From a checkpoint of a small multi-label image tagger.
Model: 6.18M parameters, arch swin, norm layernorm, activation swiglu, depths [3, 6, 6].
Training: soap at rate 0.002, 15100 steps.
Data: trained on rendered landscapes of hills, water and sky, 145000 training examples, 13.3 epochs.
Rows from block 2 of a small multi-label image tagger, named by matrix and row number. Rows with one number belong to one neuron. Each number is 128 + 24 x the weight over its row's rms, rounded and kept within 0 to 255. All counts start at 0. After the name is the row's rms in percent of the matrix's.
After each neuron's rows are labels from the 100 images, of 14976, where the neuron reaches its largest size: "responds to" is what is common among them; "patch colour" is the nearest of a few named colours to the mean colour under the peak. Only what is clearly more common there than usual is listed. The data: rendered landscapes of hills, water and sky.
# gate: MLP gate (model.blocks.2.mlp.gate.weight, 160x64), inputs 0-63
# fc1: MLP up (model.blocks.2.mlp.fc1.weight, 160x64), inputs 0-63
# fc2: MLP down (model.blocks.2.mlp.fc2.weight, 64x160, transposed), outputs 0-63

gate.104 076 [142 155 153  97 145 121 138 144 130 132 188  93 133 105  69 102 120 146  99  76 146 109 124 139 161 123 137 134  97  97 142 159 140 111 117 131 123 157 115 118  95 111 136 163 147 164 109 115 102 102 114  79 154 105 136 142 100 112 113 110 164 140 126 126]
fc1.104 076 [120 118 110  98 140 146 143 107 111 137 152 123  88  95 109 124 159 128 122 121 185 113 104 119 163 109 178 132 134 141 105 103 163 132 118 147 163 136  77 150 121  88 162 101 157 121 123  88 115 142 170 130  96 165 129 135  94 119 132 147 115 139 111 158]
fc2.104 085 [147 141 118 104 148 127 124  70 148 146 123 101 133 118 112  99 133 165 134  91  76 122 142 125 147 101 141 140 137 144 134 162 158 129 163  95 135 164 145  86  85  75 126 138 135 148 142 130 171 125 132 116 175  98 178 137 132 138 139 131 121 106 121 122]
responds to: sunset; purple alien crags; red mesas
patch colour: brown

gate.75 098 [113 102 145 129 153 131 104 120  68 131 142 102 160  89 112 158 107 142 123 176 115 147 151 124 145 101 137 136  89 142 135 146 129  90 130 127 146 129 115 125 178  79 124 122 137 109 183 127 105 127 149 119 135 122 122 123 131 122 114 118 112 115  76 192]
fc1.75 082 [129  80 124 103  91 137 112 112 136 133 140 145 128 117 108 156 144  97 106 139 157 149 152 105  96 136 122 100 129  95  87 113  94 137 122 131 109 134 144 125  75 145  97 134 133 132  91 100 131  81  97 109 164 157 146 152 183 142 125 130  78 133 115 114]
fc2.75 074 [ 97 128 122 101 132 166 116 151 159  96 125 110 123 108 121 142 163  87 106 149  97  96 145 112 159 103 148 109 163 124 141 137 109 138 142 176  76 143 125 169 129 127 114 150 117 134  94 110 137  74 111 104 124 108 105  87 147 133 107  90 141 142 145 107]
responds to: water; red mesas; overcast
patch colour: grey

gate.142 064 [130 140 158 164  97 142 116 117 139 154 156 142 141 124 118 159 116 120 121 140 120 126  85 149 152  90 165 144 131 110  80 115  62  96 124 116 178 136 176 143 101 113 129 160 137 133 109 130  81 130 165 115 115 158 127 115 126  88 125 137 102 137 127 142]
fc1.142 068 [157 109 150 109 123 104 122 117  83 108 140 150 145 125 109 111 160 142 122 135 132 153 131 114 156 117 108 138 108 107 131 200 108 103 108  95 118 166 155 125 141 116 178 163 150 143 119 114 193 147  97 119  97 116 143 144 135 170 122 125 147 107 103 129]
fc2.142 075 [151 122  96 154 116 128 118 135 165 156 137 130 110 126  73  84 132 116  89 105 134 178 130 122 116 153 156  97 112 140 150 151 162 123 109 151 140 153 150 128 156 109 140 138 120 116 131  88  94 140 134 138 138 107 168 130 170 143  69 139 116 123  84 114]
responds to: purple alien crags
patch colour: brown

gate.152 082 [ 72 124 121 144 105 159 153 160 121 132 107 124 128  90 155 129  94 132 119 110 128 140 123 101 151 117 123 116 160 104 119 100 151 150 113  73 123 138 146  99 156 116 114  97 123 113 140  94 110 142 119 116  73 133 108  68 142 121  81 111 130 116 171 135]
fc1.152 072 [124 154 129 116 118 155 158 145 148 127  95 187 101 168 147 126 135 123 162 174 165 148 142 133 129 121 124 192 144 147 137 156 142 143 143 146 153 120 128 111 119 110  97 137 143 104 120 151 148 176 146 146 108 122 142  97 144 121 183 133 118 141 134 172]
fc2.152 083 [163 170 161 132 124 148 130 147 135 133 112 107 112 116 121 131 123 113 167 145 171 170  99 111 106 140 130 150 146 126  92 144 111  91 132 195 137 134 116 114 112 158 118 102 132 125 141 111 126 128 137 111 133 159 171 115  71 102 102 169 145 167 140 112]
responds to: water; noon
patch colour: grey

gate.125 077 [ 99 132 124 131 182 118 109 151 137 144 164 123 119 102 104 107 124 173  94 133 112 160 187 114  65 149 129  99 164 152 126 133  81 143 111 102 120 144 122 101 120 162 137 144 131 126 141 144 115 156 131 156 140 143 120 109 145 108 133 115  99 141 160 165]
fc1.125 070 [107 116  93 132 139 126 117 135 129  87 161 123 141 142  99 166 147 173 128 158 114 152 121 132  76 182 152 102 133 142 152 153 124 149 134  94 109 147 154 145 151 108 102 123 106 115 138 132 137 154 179 144 149  82 125  92 164 133 146 108 103 156 131 145]
fc2.125 075 [116 116 121 116  84 125  87 137 114  74 110 153  79  86 151 144  71 131 107 119 108 139 143 122 154 115 112  83 117 113 141 148 166 117 127 121 162 165 158 133 153 100 146 104 116 136 131 133 113 128 102 108  94 126 122 154 145 111 166  99 136 114 119 158]
responds to: water; overcast; green hills
patch colour: grey

gate.69 144 [140 164 101 122 196  99 128 186 140 146  92 145 115 142 133 110  99 125  82 118 122 125 151 131 123 128 136 141  92 185 109 133 152 135 117 141 138 122 119  94 157 157 103 154 132 127 135 118 150 148 164 124 133 141 104 146 152 150 146  98 100 128 175 115]
fc1.69 157 [137 147 114 113 199 109 115 169 123 161  96 148 114 146 130 110 118 129  92 114 129 103 177 127 117 130 145 136 100 189  90 115 159 130 125 140 145 119 117 104 165 138  97 142 121 125 124 119 166 161 142 124 116 135 116 130 170 136 148 111 100 129 172  99]
fc2.69 116 [145 148 138 113 174 100 152 104  86 103 125 144 140 109 169 139 142 125 106 142 148 188  97 165  73 113 131 123 144 151 125 109 164 151 139 131 115 113 125 138  95 124 107 119 108  94  87  94 164 161 135 150 115 110 140 133 134 109  98 113 137 166 131 117]
responds to: sunset; red mesas; purple alien crags
patch colour: brown

gate.55 118 [109 113 153  95 100 151  95 164 145 148 160 135 171 153 165 121 137 124 155  74 103  99 122 101 118 166 121 147 121 133 109 136 111 115 129 134 149 118 104 151 119 170 152 137 134 147 124 113 106 169 130 167 122 160 114 161 157 140 131 173 173 132 131 150]
fc1.55 104 [108 116 114 148 108  94 128 135 124 113 126  71 121 144 111 136 136  88 156 115 171  92 111 126  94 142 151 151 113 157 124 154 137 142 108 121 106  97 107 107 142 149 143  89 185 147 113 110  92 124 131 113 118 118 127 159 143  52 150 140 154 118 125 129]
fc2.55 127 [107 106  80 106 145 123 123  92 117 146 156  92 141 102 162 146 102 124 163 141  73 149 138 129 145  91 114 149 127 148 115 171 153 139 142 129 117 157 138 126 121 146  89 122 113  82 177 124 125  92 153 142  95 156 159 124  91 117 142 147 115 128 123 148]
responds to: sunset; red mesas
patch colour: black; brown

gate.38 076 [168  99  78 129 166 150 109 141 133 133 112 130 120 147 146 121 147 114 156 149 146 116 110 192 128 152  93 128 120  98 135  75 164  93 139 157 127 110 109 148 145 178 154 156 101  97 140 101 170 140 122 111 106 118 129 137 137 132 146 123 144 115 124 157]
fc1.38 068 [ 71 157 177 139 155 139 123 129 151 152 187 118 145 126 129 135 160 121 126 106 116 117 131 112 138 104 127 124 130 117 175 143 111 148 139 133  84 122 110 138 130  81 121 162 152 128 112 129  69 104 113 105 142 152 131 112 107  95 134 124 155 168  86 114]
fc2.38 081 [145 145 116 123 131 138 144 159 126 127 113 146 156 138 101 121 125 137 155 117 102 165 139 116 134  98 109 111 100 128  70 165 124 124 145 145 167 152 146  94 103  81  92 145 119 158 102 113 136 110  94 159 114  69 116 116 148 124 187 126 124 159 107 133]
responds to: purple alien crags; overcast
patch colour: brown

gate.95 070 [119  94 106 102 171  88 136 142 138 136 125 108 141 107 117 183 168 143 137 161 120 126 118 146 113 135  96 104 142 134 185 117 106 121 141 133 129 136 106  84 127 130 122 124 136 167 133 167 113 114 149 100 128 104  88 132  92  74 107 145 116 149 143 168]
fc1.95 068 [162 111  86  98 117 171 101 125 171 141 180 153 105 127 105  98 101 123 150 104 111 141 124 125  77 125 113 175 112 143 119 189 114 126 138 114 169 143 161 116 111 129 140 135 111 101 144 133 125 106  97 126 165 135 114 122 118 128 128 119 114  89 147 145]
fc2.95 076 [121 148 145 111 160 128 151 182 146 139 127 122 132 136  96 125 100 131 115 157 141  72 137 141 176 138 108 135 144  85 108 157 131 134 118 147 171 146 134  80 128 126 109 103 131 125 102 145 168 127 134 130 125 103 139 128 151 141 117 125  75 160  68 152]
responds to: purple alien crags
patch colour: brown

gate.89 094 [172 142 144 122 150 103 105 114 145 150 120 120 159 149 123 126 129  95 168  83 158  92 157 140 133 167 157 153  95  79 150 145 135 111 163 119 142 135 165 145 125 152 119 149 104 119  92 116 131 109 132  97 117 138  75 111 155 163 130 107 117 143 148 104]
fc1.89 085 [147 142 168 160 117 107 157 153 149 102 116 118 109 132 126 158 124 168  75  79 117 163  94 137  90 132 130 106 128 135 131 173 152 143 113 140 126 130 144  97 111 142 142 111 123 177  69 117 112 113 135 107 123 110 108 108  99 141 141 153 153  86 126 133]
fc2.89 082 [128 131 106 120 154 145 148 137 141 118 128 169 161 184 133 144 165  89 153  96  84 166 130  96 105 163 123 136 100  91 154 142 148 151 144 143 160  83 156 168 150 124 154 149 145 129 140 139 129 135 145 122 141 152 140 125 116  93 135 160 158 151 127 144]
responds to: sunset
patch colour: grey; pink

gate.16 081 [133 126 118 149 148 140 106 168 122 159 156  98 128 101 112  97 101 115 115  97 117  89 156 172 149 143 111 153 166 141 142 108  96  94 139 104 135 135 158 140 173 141 109 144 122 150 124  96 158 118 113 183 130 116 136 170 121  78 100 114 107 115 128 122]
fc1.16 076 [134 101 156 144 133 140 120 121 138 133 113 117 147  99 116 103 132  98 113  78  93 196 151 125 143 150 105  84 157 119 161 134 126  99  98 113 115 166  91 116 151 133 147 136 110 127 146 152 194 105 143 165 117 136 109 120 114 143 106 114  96 142 117 130]
fc2.16 075 [136 136 161 120 123  97  93 140 135 129 106 151 118  76 134 142 116 139 124 122 139 136 108 158  99 116  78 138 144 148 179  73 142 102 117 116 169 149 124 103 161 121 180 144 106 175 151 129 135 125 144 148 143 117 110  93 123 134 160 100 133 102 139 155]
responds to: purple alien crags
patch colour: brown

gate.68 107 [146 109 130 133 103 154 112  87 135 125 135 178 130  89  91 134 152 114  97 141 100 127 201 131 127 156  71 124 146 158 133 119 118 127 165 115 134 119 107 136 153 104 137  90 101 119 136 123 153  94  86 119 145 115 168 113 136 157 113 113 116 119 103 133]
fc1.68 104 [143 112 121 109 126 128 151 107 166 151 113 163  93 149 132 101 100 131 135 142 107 138 159 168 129 132 126 113 152 118 105  87 129 131 110 115 125 134 123 175 136 162 133  97  90  94 140 140 171  92 124 136  83  94 146 117 108 160  87 131 119 148 101  75]
fc2.68 117 [149 123 119 152 127 112  84 104 114 140 121  96 151 114 116 120 101  84 142 146 115 133 124 173 162 104 117 128 100 122 106 138 128  78 124  89 149 156 141 126 116 167 130 129 132 153 146 142 148 160 155 140 155 163 163 143 171 130 170 174 135 117  89 151]
responds to: night; desert dunes
patch colour: brown

gate.56 059 [129 120 145 130 125  92 126 132 148 129 110 154 151 128 127 178 126 163 125 102  92 139 122  85  93 164 138 111 109 111 116 109 154 146 120 147 120 166 116  98 141 154 148 151 127 134 171 114 178 130 131 140 113 206 128 140 121 131 160 126 168 114 122 167]
fc1.56 059 [122  82 137 133 103 143 160 185  70 102 134 139 131 147 126 156 120 141 159 150 111 141 150 144 109 175 140 135 145 108 120  88 117 140  97 120 154 148 146  93 184 129 138 130 103 117 138 116 128  88 127 136 105  91 121 122 132 116 166 117 105  99 101 106]
fc2.56 054 [150 111 143 128  85 143  98 180 100 212 174 103 130 150 117 138 134 124 141 131 130 134 142 137 127 120 139 121 161 150 151  96 143 135 124 131 112  92  85 104 136 145 131 143  83 121 129 154 133  94 107 149 120 126 132 132 124 112  84  92 129  88 142 120]
responds to: sunset; purple alien crags
patch colour: grey

gate.93 131 [161 121 131 130 117 117 181 116 155 104 156 105  92 101  80  84 158 122 102 130  81 136 132  96 115 126 170 163 123 110 111 117 151 117 113 120 129 104 125 137 146 158  70 115 125 140 138 146 124 133 122 105 111 146 132  92 153 136 114 104 165  86 112 152]
fc1.93 142 [142 146 114 134 125 110 162 126 146  97 133  72 110 152  83  99 168 115 145 124 125 126 142 148 136 104 153 178 108 120  94 121 151 123 137 108 160 134 121 161 149 129 149  94 164 138 161 161 145 129 156 189  96 124 148  97 159 122 124 123 151 107 108 130]
fc2.93 148 [ 73 145 146  98 133 161  85 144  82 131 111 123 145 123 150 146 109 156 149 115 169 147 138 156 130 128 143 115 104 147 155 149 108 110 128 107 160 140 134 141 114 129 162 157 121 106 130 125  93 145 103 107 165  76 135  74 147 144 108 158 146 127 118  95]
responds to: sunset; purple alien crags
patch colour: brown

gate.66 082 [103 135 156 128 101 121 161 100 128 110 129 133 131 131 140 119 141 139 115  83 105 135 168 128 153 117 119 100 134 131  70 123 103 161 134 105 148 122 165 156 189 137 163 117 142 142 143 143  98 117 117 133  80  64 111 122 131 178 118 130 116  96 128 120]
fc1.66 077 [ 95 130 124 135 120 123 103  92 129 128 132  86 137 160 148 125 142 140 126 103 120 123 178 165 139 148 129 127 120 181 111 108  98 145 132 100 173 124 168 102 159 108 130  83 171 116 155 137 111 154 112  93  92  92  94 127 128 144 103 105 157 117 115 112]
fc2.66 085 [106 138 120  76 144 123  72 154 130 128  98 124 123 118 108 159 131 103 127 175 163  81 150 131  91  95  93 131 112 131 129 101  94 133 130 138  89 129 107 123  78 126 107 129 123 159 107 131 145 161 152 109 145 152 115 139 124 104 147 160 106 149 105  96]
responds to: snowy peaks; night
patch colour: brown

gate.50 117 [130 175 182 133 150 143 147 119 152 107 110 152 117  92  73 125 122 144 150 156 141 159 169 143 104 106 135 112 106 122  85 117 162 150 131 108 153 107 145 143  93  75 144 100 121 147 157 127 121 134 149 139 111 107 118 132  98 156  89 108 111 132 146 120]
fc1.50 114 [130 146 169 166 144 131 159 137 118 132 124 142  98 101 113 108  83 110 144 145 139 138 168 157 100 100 164 110 110  98  94 129 167 136 126 113 156 134 169 150 110 104 163 118 122 166  99 124 149 130 133 110  99 128  89 125  72 124 100 110 106 120 157 111]
fc2.50 103 [133 171 126 111  78  74 136 182 131 160 146 106 104 116  69 136  83 137 142 130 114 125 149 146 124 119 148 148 149 128 126 134 115 156  86 117 139 150 151 149 158 101 124 121 131 132 132 137 129 141 173 173 112 140 141  96 125 149 114  96 141  98 130 154]
responds to: night; snowy peaks
patch colour: brown

gate.115 071 [150 142 122 159  79 134  66 122 116 118 184  97 108  95 108 105  99 161 133 143 129 157 115 135 111 123 110 134 108  96 160 147  60 149  93 105 130 149 114 145 147 153 151 153 123 108 155 128 131 125 108 115 115 116 111 139 131 132 122 117 106 106 150 163]
fc1.115 066 [117 114 129 119 115 169  98 141 133  96 129 109 128 169 162 124  91 154 150 141  65 137 130 133 121 137 119 123 126 113 109 161 108 146 138 103  96 125  80 135 126  89 131 118 135 135 196 120 176 107 116 104 113 143 126 125 121 121 148 118 172  90 143 164]
fc2.115 056 [161 126 147 144 103 139 114  86 163 158 151  90 128 111 130 178 109 159 148 136 133 158 127 120 145 135  77 135 143 126  94 137 119 126 157 115 132 129 109 121 147  83 111 121 107 131 103 135 118 113  88 163 130 153 141 145  70 147 126 187 100 117 109 112]
responds to: purple alien crags
patch colour: grey

gate.83 111 [160 141 148 167 110 103 141 127 161  74 173 147  94 149  99 136 139 116 113 138 125  78 135 146 160 100 129 153 152  76 119 109 146 114 125 125 128 116 100 163  93 125 126 154 135 179 144 122 126  80 148 137 149 110 147 122 139 118 126  98 108 100 144 126]
fc1.83 109 [133 136 124 170  98 120 165 126 160  65 151 167  95 125 120 136 142 131 130 136 136  98 155 130 142 110 113 155 188  77 102 104 158 104 128 112 126 128  94 143  80 100 121 124 127 143 136 122 101 101 149 122 145 102 134 123 158 122 127 118 114 109 173 116]
fc2.83 107 [174 178 138 120 133 121 122 156 149 104 138 178 146  68 167 154 140 129 161 117 152 118 127 143 147 146 155 111 170 140 114 117 136 134 140 183 110 124 146 108 131  92 113 148  88 111 141 128 131 141 148 142 148 130 133  98 141 164 166 130  89 119 121 148]
responds to: sunset; purple alien crags
patch colour: brown

gate.42 074 [128 106  91 132 166 120 137 116 150 111 111 116 166  84 153 129 152 118 118 154 158 120 115 111 133 106 104  92 125 166 123 112 147  86 140 184 135 132 143 120 139  89 122 130  90 100  92 145 105 108 153 139 112 139 117 140  63 124 127 150 113 174 136 136]
fc1.42 085 [ 95 151 137 107 108  97  85 102 100 116 145 116 118  89 195 102 133 170 124 136 140 161 157 153 116 157 135 125 119 148 125 138  96 148 129 103 124 134 129 150 162 112 132 141 145 134 139 136 145 124  93 106 111 143 149  86 131  73  97 136 156  86 118 146]
fc2.42 071 [107 117  84 159 125 107 101 146 162 118 127 150 141 125 149 149 121 124 130 109  98 121 149 150 152 140 163  93 140 128 161 157 117  68 141 125 127 149 124 116 147  83 172  92 145 198 126 159 125 132 126 108 174 142 143 133 158 114 136 110 114 105 123 119]
responds to: purple alien crags; overcast
patch colour: grey; brown

gate.27 064 [118 107 148 131 143 143 169  98 141 105 146 131 136 126 174 125 132 107 165 141 111 145 140  99 129 114 122 125 124 112 108  93 131 151 107 135 112  55 101 129  83 166 193 100  98 116 153 125 119 101 152 124 107 123 143 148 121 120 166 130 109 150 164 143]
fc1.27 050 [146 123 103  83 136 113 117 159 124 158  90 116 119 155 164 159 132 131  92 137 129 123  89 143  86 114 132 155 117 144 143 149 148 130 127  99 145 149 133  55 183  84 103 134 143  95 115 126 149 126 124 119 138 124 107  97  99 101 122 117 129  89 112 123]
fc2.27 065 [ 80 120 126 172  92 113 159 114 140 144 134 123 155 136 115 141  75 129 145  93 150 157 135 115 150 157 151 122 115 148 147 119 141 136 171 108 119 166 127 100 144 114 132 110 131 132 126 129 117 160 140  90 146 183 138 157 133 110 108 175 174 165 117 140]
responds to: purple alien crags; sunset
patch colour: grey

gate.110 119 [131 146 146 156 124 121 175  91 123 138 147 126 138 136  82 164 108 158 156 102 122 142 134 188 122  92 117 106 110 152 133 143 144 161 120 153  84 160  90 127 120  96 173 141 151 105 116 129 163 121 133 124 124 123 118 134 105 111 138 133 119  69 107 151]
fc1.110 122 [140 101 107 120 164 133 108 134 124 118 115 153 125 128 132 103 154 114 138 148 112 116 143 108 159 150 121 123 177 110  99 121 102 108  96 118 140  81 128 127 136 144  70 166 122 151 137 138  91 120  93 143 151 156 104 184 119 120 124 124 117 188 177 132]
fc2.110 135 [ 98 148 146 141 110 156 116 119  81 112 126 135 134 119 113 103 135 163 148 127 132 159 129 163 143  98  74 124 104  86 119 136 131 130 131 161 130 119 150 126  97 102 111 133 138  63 124  78 153 124 129 129 150 123 135  70 139 126 150 149  94 169 132 155]
responds to: sunset; snowy peaks
patch colour: brown

gate.118 073 [117 122 139  98 144 146  97 116 168 136 120 129 100  91 123 158 138 139 112 119 128 104 117  72 128 107  77 101 132 112 121 102 117 153 155 100 153 131  75 124  90 138 165 145 133 137 108 161 120  89 127 110 100 138 129 157  69 137 110 101 152 107 147 130]
fc1.118 079 [107 143 128 127 105 141 112 134 140 127 110 152  75 157 108  93 120 138 116 116 152 132 128  92 178 139 142  81 130 162  98 117 107 120 154 136 121 107  82 129  76 130  83 122 129 111 105 132 132  98 131 136 125  98 145 122 129 156 145 158 157  97  67 124]
fc2.118 069 [113 115 137  97  89 161 149 108 111 167  96 118 100 183 130 138 130 140 100 147 120 153 157 164 178 155 135 127 104 111 124 119 143  82 133 150 105 114 115  91 144 100 114  98  90 141 129 119 141 136 156 134 110  95 137 121 148 126 136  78 108 128  93 101]
responds to: purple alien crags
patch colour: brown

gate.57 077 [145 153 122 123 120  99 154 124 139  55 118 109 147 114 101 113 163 132 129 140 135 166 148 139 154 109  84 119 119 159 122 137 136 162 114 100 153 113 108  75 143 128 117 109 161 141 119 187 146 111 179 155 114 138 153 103 131 143 120 109 115 128  96 119]
fc1.57 079 [169 148 134 171 120 149 114 140 108 159 137 137 109 164 177 166 101 115 130 114 142 136 124 116 158 146 160 138 154  93  96 134 119 110 141 171  85  96 158 173 152 126 145 156 103 113 123 130 115 104 137 131 167 100 107 129 156 122 156 118  98 119 120  91]
fc2.57 085 [111 146 103 108 123 105 154 141  95 127 151 124 146 107 149 114 133 138 115  87  59 166 105 188 150 122 128 151 134 109  87 109 141 149 106 170  96 119 131 148 105 109 102  83 152 143 108 143 127 118 121 139 157 130  86 119 110 115 142 120 125 165 132 105]
responds to: noon; terraced slopes
patch colour: grey; brown

gate.117 100 [147 147 161 151 134 115 150 127 166 115 142 129 108 102  78 142  79 119 133 155 155 148 160 151 114 170 151 110 125 141 107 178 128 135 133 116 166 132 130 155 130  80 122 126 152 150 165  95  91 119 162 112 144 148 116 133 105 152 114 121 104 158 149  95]
fc1.117 087 [159 103 126  92 127 115 130 142 136 150 127 174 128 115 123 137 118 173 140 102 125 142 157 138  70 124 120 114 134 156  96 112 142 108 138 147 146 125 139 184 130  79 123  88  84 134 137 133 113 150 146 152 105 142  83 138 123 154 142 129 105 177  87 117]
fc2.117 093 [123 104 131 165 134  68 149 115 130 127 149 106 127  72 154 117 121 140  66 138  97 160 166 124 123  78 101  85 120 154 105 145 134  96 136 128 110 124 127 124 145 132 127 178 126 133 165 124 121 132 123 140 133 106  99 151 110 138 141 124 117  90 108 162]
responds to: night; snowy peaks
patch colour: brown

gate.126 064 [109 139 133 128  58 118 161 170 155 141 126 115 124 114 152 153 165 106 158 132 129 155 133 106 113 127 149  97 102 145 132 148 131 189 114  68 144 130 122 123 154 122 122 112 124 125 160 117 101 106 165 151 136 132 153 125 109 143  70 127 129 110 107 148]
fc1.126 072 [142 132 130 144  86 134 131 158 136 191  83 158 108 115 140  63 158 120 145 114 160 161 117 113 113 114  96 139 144 132 151 126  91 156 131 132 100  93  82 140 100  89 154 100  98 117 139 134 117 158 142 149 140 139  93 114 139 122 120 145 118 124 135 124]
fc2.126 075 [126 137 107 141 109 140 164 139 128 132 105 114 129 103 136 147 124 116 106 148 189 136  82  93 140 182  93 166  82 127  92 117 117 128 165 170 160 152 135 137 144 128  86  97 101 145 138 133 130 154  96 108 135 129 145 122  90 140 152 141 160 129 122 131]
responds to: snowy peaks; sunset
patch colour: brown